A small model that answers yes/no questions on an image's attributes, trained from scratch: encoder activation swiglu, encoder depths [2, 5, 5].
Rows from block 9 of the image encoder, named by matrix and row number. Rows with one number belong to one neuron. Each number is 500 + 50 x the weight over its row's rms, rounded and kept within 0 to 999. All counts start at 0. Numbers have three digits each. After the name is the row's rms in percent of the matrix's.
# gate: MLP gate (encoder.blocks.9.mlp.gate.weight, 672x256), inputs 86-171
# fc1: MLP up (encoder.blocks.9.mlp.fc1.weight, 672x256), inputs 86-171
# fc2: MLP down (encoder.blocks.9.mlp.fc2.weight, 256x672, transposed), outputs 86-171
gate.202 114:486489579522599486426461540458460498539518465554512482519475435619491532441514552551425509468610511445439513421573503503485538421513629514488490476451566517546517620544474502465533506519628618462528495503532454530557527539540416493555405453443524505540432517
gate.203 110:419492479514530494518555541471487509526466500504544448453509596508563408593524534452374504420513481520454410538531455486541485583394492588475497446422519489520525407480434476514489451566564564530505496479469553587479465564511412577489479557490503579512504507
gate.204 099:554524476500460470519543574492445562535514492444437512568500531444447408596403609459440453590548604398506475473487476504545460463507492480481472473511417501474475618523417459411499474486449493502490431505545529537492469528494574613495473547508564496590525428
gate.205 114:558440488450518510485440511384568515549498447481555607434403528367451501445567507578468520510576422480518464423460523416482467613554505544502442459485492559472618494469531495542494428379540452516554490505518493624576559494523470515530512550487577518481503493
gate.206 084:531437497427509393545429475490344524504488605525472513518469570572461497521479492501474540487498504495511472521461443496485484497415557524559524513631485501585468571511549395559496491485423507564493500507516503440474608511537434483460503485440531485427459405
gate.207 096:547543521503524429559476500544469558574485484395490533490605472532483599628545520536519460465492547495447607587482445471429477415567464563412426543485490408509467490442479503524574466479538568457537556382575431471601493534479506509506466526518472515501487607
gate.208 114:471451523448604527547513531575509453492496529602507536517561516507562474525442536535471531571568484543484478442488563522528506488384459536439581516416494489431416403470485374513420510465509491442493537535496477493496391583550556458462461435609575479489401567
gate.209 090:428417532475367488538548423553539561575404512393500482507510601532556526550406594540452509433541563679474461529552445522465504540534546505535509487551531528489569492479539482513550496515477497498496515477519550569518534486521555529555477564488439515431526465
gate.210 096:525501482498490445535462544457466465456598485530461534528457565559504483408464568546470506520555452534473532528442513487492459464536486455554544498522464512464431490508505615516489502590490553550504444501572455485566454510525478427489420543504561519621479472
gate.211 093:557528520483478466577456548644517550494433512468608531491475471494564480546493565506506531509455510540525556494568536428464563549538535551487567515530468506441410382508476528569491475545478489508480490501548473470533624523494433538433515447456522562445516559
gate.212 109:518543512569554396439422462626529474471576529551605443468489535567487544463491512463426460429533416512508454544538524428480430456504545456509527504437483593494492490480550495548521488477489555429492509499480408458580518499556619457535501525504540568468565489
gate.213 108:528481559525436566463523599427511494613453403542456545547474476473446418466517441525500534571531558532420558585455453458500518440464546447440563518533443480453471481473491494502530612461543585535553544534564494524456540513401519572518531391436463420456498478
gate.214 096:538550538512520488536483397472530531540431423507500529409566512527590496603503504423527540447435439496478499552508450464535504413470466508429509585512452449611559531411480572532428503576481443468428524561415526477473537534420559501537532558392513477493516477
gate.215 109:526533445545500501618504552558459532420546484559523541487467490481486445511480592566496479566520559440561504383471556423493574494489456556502476396527534527483436467482541482454553448483493517496626562484493558453507478555505457464560520516461538469490425554
gate.216 084:536458601514488598501488446521506480390403459481416456474604486588471445556436531498493494464589575578584497532642539501526488374495552517469512578498490485567587471545452606507480421534482533532557563522519541503546407542526539426600369493550501521404507520
gate.217 090:523492497560568492527544457425508423486614418494457518468469480562459459437433515596575469486420541418489464551460506586481438528498496503458521593479533490524526475498550511412507509490448479590565411445523388535466491413550571437507598468587541511522462490
gate.218 117:599593412522480509548468461491498552465520477572551570449567593518521480441557579474487558448506396496571493632491439455473505481412456547462484520408508523575528529499464520523456485429555502508439532566536503509515456480558515526506565519573383463430477507
gate.219 111:505628474504514515534547458469470458436406470374458568488471545535438412481547453462488540497469516428486525561486440479489571586516509443550528497597538430529470440541547468466536462512593487482569508502550597507541497490577492440487434590459447550543407512
gate.220 080:533572408521537450507492538519484514543532515590588512611531453548527499496458618503548498576547492558472451544497520511573495497470534485442514450417504496581488443563471465461517415464489492577498435519488464519495421407524605447533594560436442507468501492
gate.221 099:530506449515421511524418566419529531419475469509468494528488525414499549489532556495443519584505402527575472579551504530568544541450471455545442467447524481400511508522492531579582466430566464585377449493471490567483542466497518497526504409508515434583438450
gate.222 090:592501400464410641461499507483483450555457554504488436480472526479447525471542458485481509569475457585457489475474442535473440518423434568469482447495503581503581529503470519492417547502502527463499580537482526476492591438427576446436485484532515573536490487
gate.223 122:494521596438433601545427460506443480496488489508514474398453508470502554589515545508538598470502542468505490511482518496424470561530512511479553525553490447468614531519521586512523454545482523531486442460470485412534441524538568457489477478530572578602429553
gate.224 127:541527525541573529486526535537498571566577468428587457493510492477436515520559549555507471489507472455421468489433440522516576555438459436502484518553457527493415440452517539537451425556491554553529451442540488464503554413522378624534472625524551565441514505
gate.225 086:488487546455487574505418534534491505495457474563535464507500544542495463574471442528530560479489428468445448527529538482486393564507523478462506584546477533494423486448568561485496419440527506544481479522539494514462494556396457536525430466562546429344506611
fc1.202 117:543498498517512484438521487512536550585418521542523540460483478499573532484531550577505586418445474520458534491563518519487486547491488560494526549517540536609585618489477516454472434460431520440438503579555447503520399433575518466539657438506447526495432453
fc1.203 108:523483461476540486476447459488444491542572532494528484497551607604578439442506448557517487567365479436527536520491572545560466518514473420482454468484514524393488532504404447552491518447509509485480439515540454401497450519523464539416524493446530519470498443
fc1.204 103:512387482567533463480527427555569429449480567467547553487467477579578515431591422509593573462515445544505525513521549479442511557451493554503510450515511550562516453539491596561499502478478503533447484487471395528512547523486447383456412416534408496428434544
fc1.205 117:517506405552505563494466458617459469479463498487427450497608450559523547508436413412513501485471539493555486574521494572504550507511550453475540500510509503506500539550405463392457537504474549454509513527547479455488557500428517479526428448539478580557438485
fc1.206 084:406460513448490485464581444550553521552475612464529451464576554601491541491524518490472508515533496488475534443589529441509517442472536430483476574547475526494449521425348441421483487460472500584539612435597431444579534649559523417520498482537432480455471576
fc1.207 102:439490496499521414501461357468451481551444470506561524485470477551538515461461517549497460557461512544543497469499558495564517399511508527487506509470535534532605489529500450649556447523522533495522510563471529442465521547557487555630502405454522503535563450
fc1.208 123:532481565497553534540500458499508509461440446575559490548609518504452453535590554434407476527512443479500469450512576457413517459477553500557540493456444529451437413568464452452379500430494544531576602547493460504486485537520488473412586432483553466505506506
fc1.209 089:532446545526536515440398474493480520513489528444624517499369529470456500510433521494556534526525486514482609525551424454500550554450523528521506434522419506367486544581569407516493485507481603465373377512452438443541487494542509477399535499553514414469476558
fc1.210 095:548531446502453444445448489509553509503497482442554453448482540536534524443537510502514485466554529486571560492534521462521499386502541520484489439582575458479450481468484455440536517513522452466524506485555422637500576495575615521444529451592367576512448546
fc1.211 096:477465468526438459574519522459564516548503489504446522515537548390487452487539483512574442497528572522369584489469553577507437472552572427530497473604580533506581566524490560521445460582556436510504500478532481529446452433456553484507492545479447509427467469
fc1.212 111:490441530508513482624464555431469513402403537438519397502457594549519521426496567493470510497550532517521579448545501561515462604521557500560539533463558452478565495459547508467346423517537443481500532518539583475469489488466509578507473484503544446507470586
fc1.213 111:493450589503510382499528518490454580553525519496430450472419531539512492459490427501475511522450469465434452548420483396560445489562508404518501512561426509570488461576419435398515576570434536467557459547487455551531496536400514497469532496525480447459552502
fc1.214 093:482637505490533498495513464530518481458460445553439485578388388454511519585472401468480536460424540562510495484540520553543503432490461538431511614528563472489484522575556520433574593451570406493440550585485488529463415508493508460498547523455515516495579432
fc1.215 112:467468487481543466435547475443488488541479500559468529552560461563578534499453434419466491525502556526482501550480445498550456467483546441475515623547525499497501564554494483525417539510531542531383485542494470480504526456557540383399449462532463492444617458
fc1.216 085:425525492451478523510589481526511622493516465393431459423558504553509535519470492493486492428486539472433458513608506536525586492494478468419548578503519494507546476487500505483405560585563571447539505537467498392398543527632525477500587475548434435454543486
fc1.217 082:551555442565491540444551551502599493507623434472517461381477449484440431490446514476557438330521501565538440588601511495503453419479585357495492530492553519532471441460532501442473527477426604492535434465449428445607549505518567514410549427520524485435484502
fc1.218 131:464518514481569406529514491548538537513507387538541394577453493561547496538489486470449536474447494482468511618480478512455458442438604534521469498390522483509450570455557517451574532506504512555483515560444505498446472557548560494463516498476440530460388569
fc1.219 105:494443557493480570576554495504521434476579518508582532578427483560573539474513481459469519458470506454536498468469582497538437573506557459575465447462486488558464487523504468617393399525586465437478521460482448449578487509505536537576396543454518598437472404
fc1.220 087:435528491446456472554500528521596468490443391554477518517479496431500548533514492488519596630543552419437466506391486512541472503458527499505518523518519556434435427415584431467601576439442508482587525480555472540499464468504439441473511457485528523574608559
fc1.221 101:561434433420572502452563491544463511508536528501463553528568509473515494541547408544528454514476554570496428473479485539408500489416502563558466475508520508475565507407569437469497494486421445472545567520480568505374491533402525497472558412421405480434534462
fc1.222 086:499526465541493580408511443416425428495530544502459438485478487423471458459469445508394512520578519554455541435521474556469517530457433555452469441464420599514570469498486478522541491511533572500535477574499470558445464455448466517481512525554456495514481560
fc1.223 118:516491531448560519510543581528551442522546502488472492500506515488436376532564499410421534564519460467542507482471508486505492479592531498572406525556435501482524510427473415546591479592516481492486591546519522486582556509365447471550479436497593459417493445
fc1.224 136:515485592513599491513536465489462573594528570449463522485557474450496559533568536536462525469574500514436518535435500508537523551394397505482507501422429522531459451603487509532481375462548598591458581436523525557471515412554495556508489535481461593465416525
fc1.225 083:491534669632514484475474502489390502515520564432429523484568588527433451417585455552534515513491539504553603438480489498518516485624596536488592499509482495471503499397506650585515555483514412576461481555493504526485535505463530466450576592487478513585492529
fc2.202 105:511473507459472401398541510498517494519515598467403546447490494449556565443510415485575598486457422443532493503460521505562572617575412507449601476435597528420545415398397548465445436485449491475610445574497520560586390498503500460497476569490462485464501539
fc2.203 104:423526593501514467465501420511567555525563506518513491589402544558468388473515501546473527538447517518490510503426487491541505464456491473449563512547561661496610530405405431547502486501416574567482447533453561499528508542457535465491541575474561429422483490
fc2.204 111:496460556474521446524487457606469530448497438410586517486453480548471498541550406515436434510529520523494483551581443480449580449504452481503456519585462530459541501465504508505480586483429471548467345457483478438399531409442521457459485403528525504595461496
fc2.205 123:582399562470447414416510487529534493586500487621565540392393599430515470431483558570504537425549477429569499434504563507534552504401534516497463482424456419523518504471489390553440433435510387514481502511531505526544511556452409574470540491469519480462455490
fc2.206 088:405679474502465466565598479515515454445499513477576546521461551505394506467484508448504472458532575513558537516508463587485577551536466437505522465476414489480488390492469434434494536543456549494460567434603393540499355460566577458465451484534519461542520454
fc2.207 096:483414534515416561495437512561409498525463483582470494440477607513449480494448517551489519491506439545493453456536463592520423519530498425416456463496568473540477510590539491545484503472509535501435589486546575533490525413528548438504426527485502461530529575
fc2.208 115:515481441537477473447464486499485524492476522469480528482489505576517445576464548579444500538537502505547469482497510371428479504467428496490609562552435546529453522489527520552506489572560528563434497497577483484419578487473482477499520485486511513445483484
fc2.209 092:498460509435571529356463477504460408519539459512446390451510399495516531436419506487552468423621507516463562462493566533583472404474420497551506488569479574468521488513531580440471470469546555442422489450493537508599551459434508394521528512502527524507450551
fc2.210 098:453408480575517590471525466566456563560330542537415468518477503524489371510521509445446475505521474461561398533493603483530610454567449384476477389490520513510465463541593584472428497417499509544443423498500545551439512478433460528503529479460490517426501421
fc2.211 097:542568502485526508521584585469529457468451487427462500526413523553488573529411473494489500449490510479378523486490506619387413438471543493435532486508419516538486555593534485470632464532502530557508511476491399451573515477520430411383454481551497412478523464
fc2.212 109:515494465465426551538587514518438461484442485532457469596668464495497577560460533657550578485476515490544518465437558519560449436385515487490524509424491561475515508483538504520504438505464565495521518546480468559465434514418540602522511519540525488565574522
fc2.213 100:503448525507500501511547436432541484546487496441482481465483497468517534479500574470404544576465484516485514556544573469401594537631488529540606452531482453498507510423579468480451461507464453490362538548482517415450461492525500499474542374492538562460522594
fc2.214 096:516554506534523515472526502521392510468637511557524529529537412476516453449524467472489500555518451400523525367551497569580584566522581495526558475506503562450444487518509502478556471652566448448447519525557463471527467449431488537514512514588537510430464569
fc2.215 116:558478430528580496500550419452499481520503464482389558565445415515473629586468509549411499498515559551492538413471479483503573475450537470491473571511446518600554387490483531394440452525567532467461458413535559493444525482564556556453425443580524601583474580
fc2.216 082:456566512458440514552525588485432507501457468500574463519480530475468566491406534541532561510516511510522498538504493481481552539514460455468508514528510459423575454561499551493396456494509451549429587578537579504528529520524556437520508477512422529461510573
fc2.217 082:477469557496523442462453418480408494585530496505562456348381515535489496491464465528526537477444510421454567475544517499557532517493518380465487479503517504585487505553583519540439492535418494465440507513509458555578539611416552480554528435533494463551414469
fc2.218 131:639511437477498511590481574402494497443486480432511563485497465428589463515474532494515473532603423486532528507474527510522503562545451538478497572540470436540441508508441513543530509557466471532487543590489571476493507587461515558424485531507537482578576495
fc2.219 109:488499597426482508539521500420443541603459446495560611369546536497495537466528413465592555569451380468537527483531476482501489457523560607476460454573611509572422476518508534469445539585523540535483482449494472559507569446507449516527559484515492401492558516
fc2.220 086:528500401491456517543518522417636450544516490529519569474520511547517379558525452526569527618574557511471517537424548476597485454527477502524497563490489583478483474564499479552522421427489443449577448485528511479525455454541456479486499437545463522508521567
fc2.221 102:477568458469521491424398538426498497520555560518529540502530459514425482534398538522448504503539551523515528560444412590573484589516521513462535537462422418528450469436489530496542423542550549563463469415512517467530543504453368503500461563467517549579400546
fc2.222 091:481503512544521440499533561507476575369473542515457480475513508530434481398503519558444337444516439469525426501519507552506590525541422518433501574482511484563556404520502447565398533580481494531558582512512450482512506411497574478506486497466450570476530471
fc2.223 114:498458513531483450555499518505450454523438493415507506503460473496451474474429523459569404477476487517475432484523467508496494563506413460530501470461489418540505481409494549526461534431525558563481405545431521455428470381497562576535463620520529467537421508
fc2.224 115:555564471413577598494504404523574512550550508400496508550463502521481503503509434538449446486549520559525477492516532468535460474485479486466563464459464471528509502554451462506482517522476478479477556451547546527509505393563578479403596520464465470457525523
fc2.225 077:431588506480509549572385414440505373525435477442472585497555537531478537458528488556449488495548476532494547442464490590515532432531496506548587559419442445510532469478523550537600514452459489506460505480486471452556484559449525433389544579519476423527469466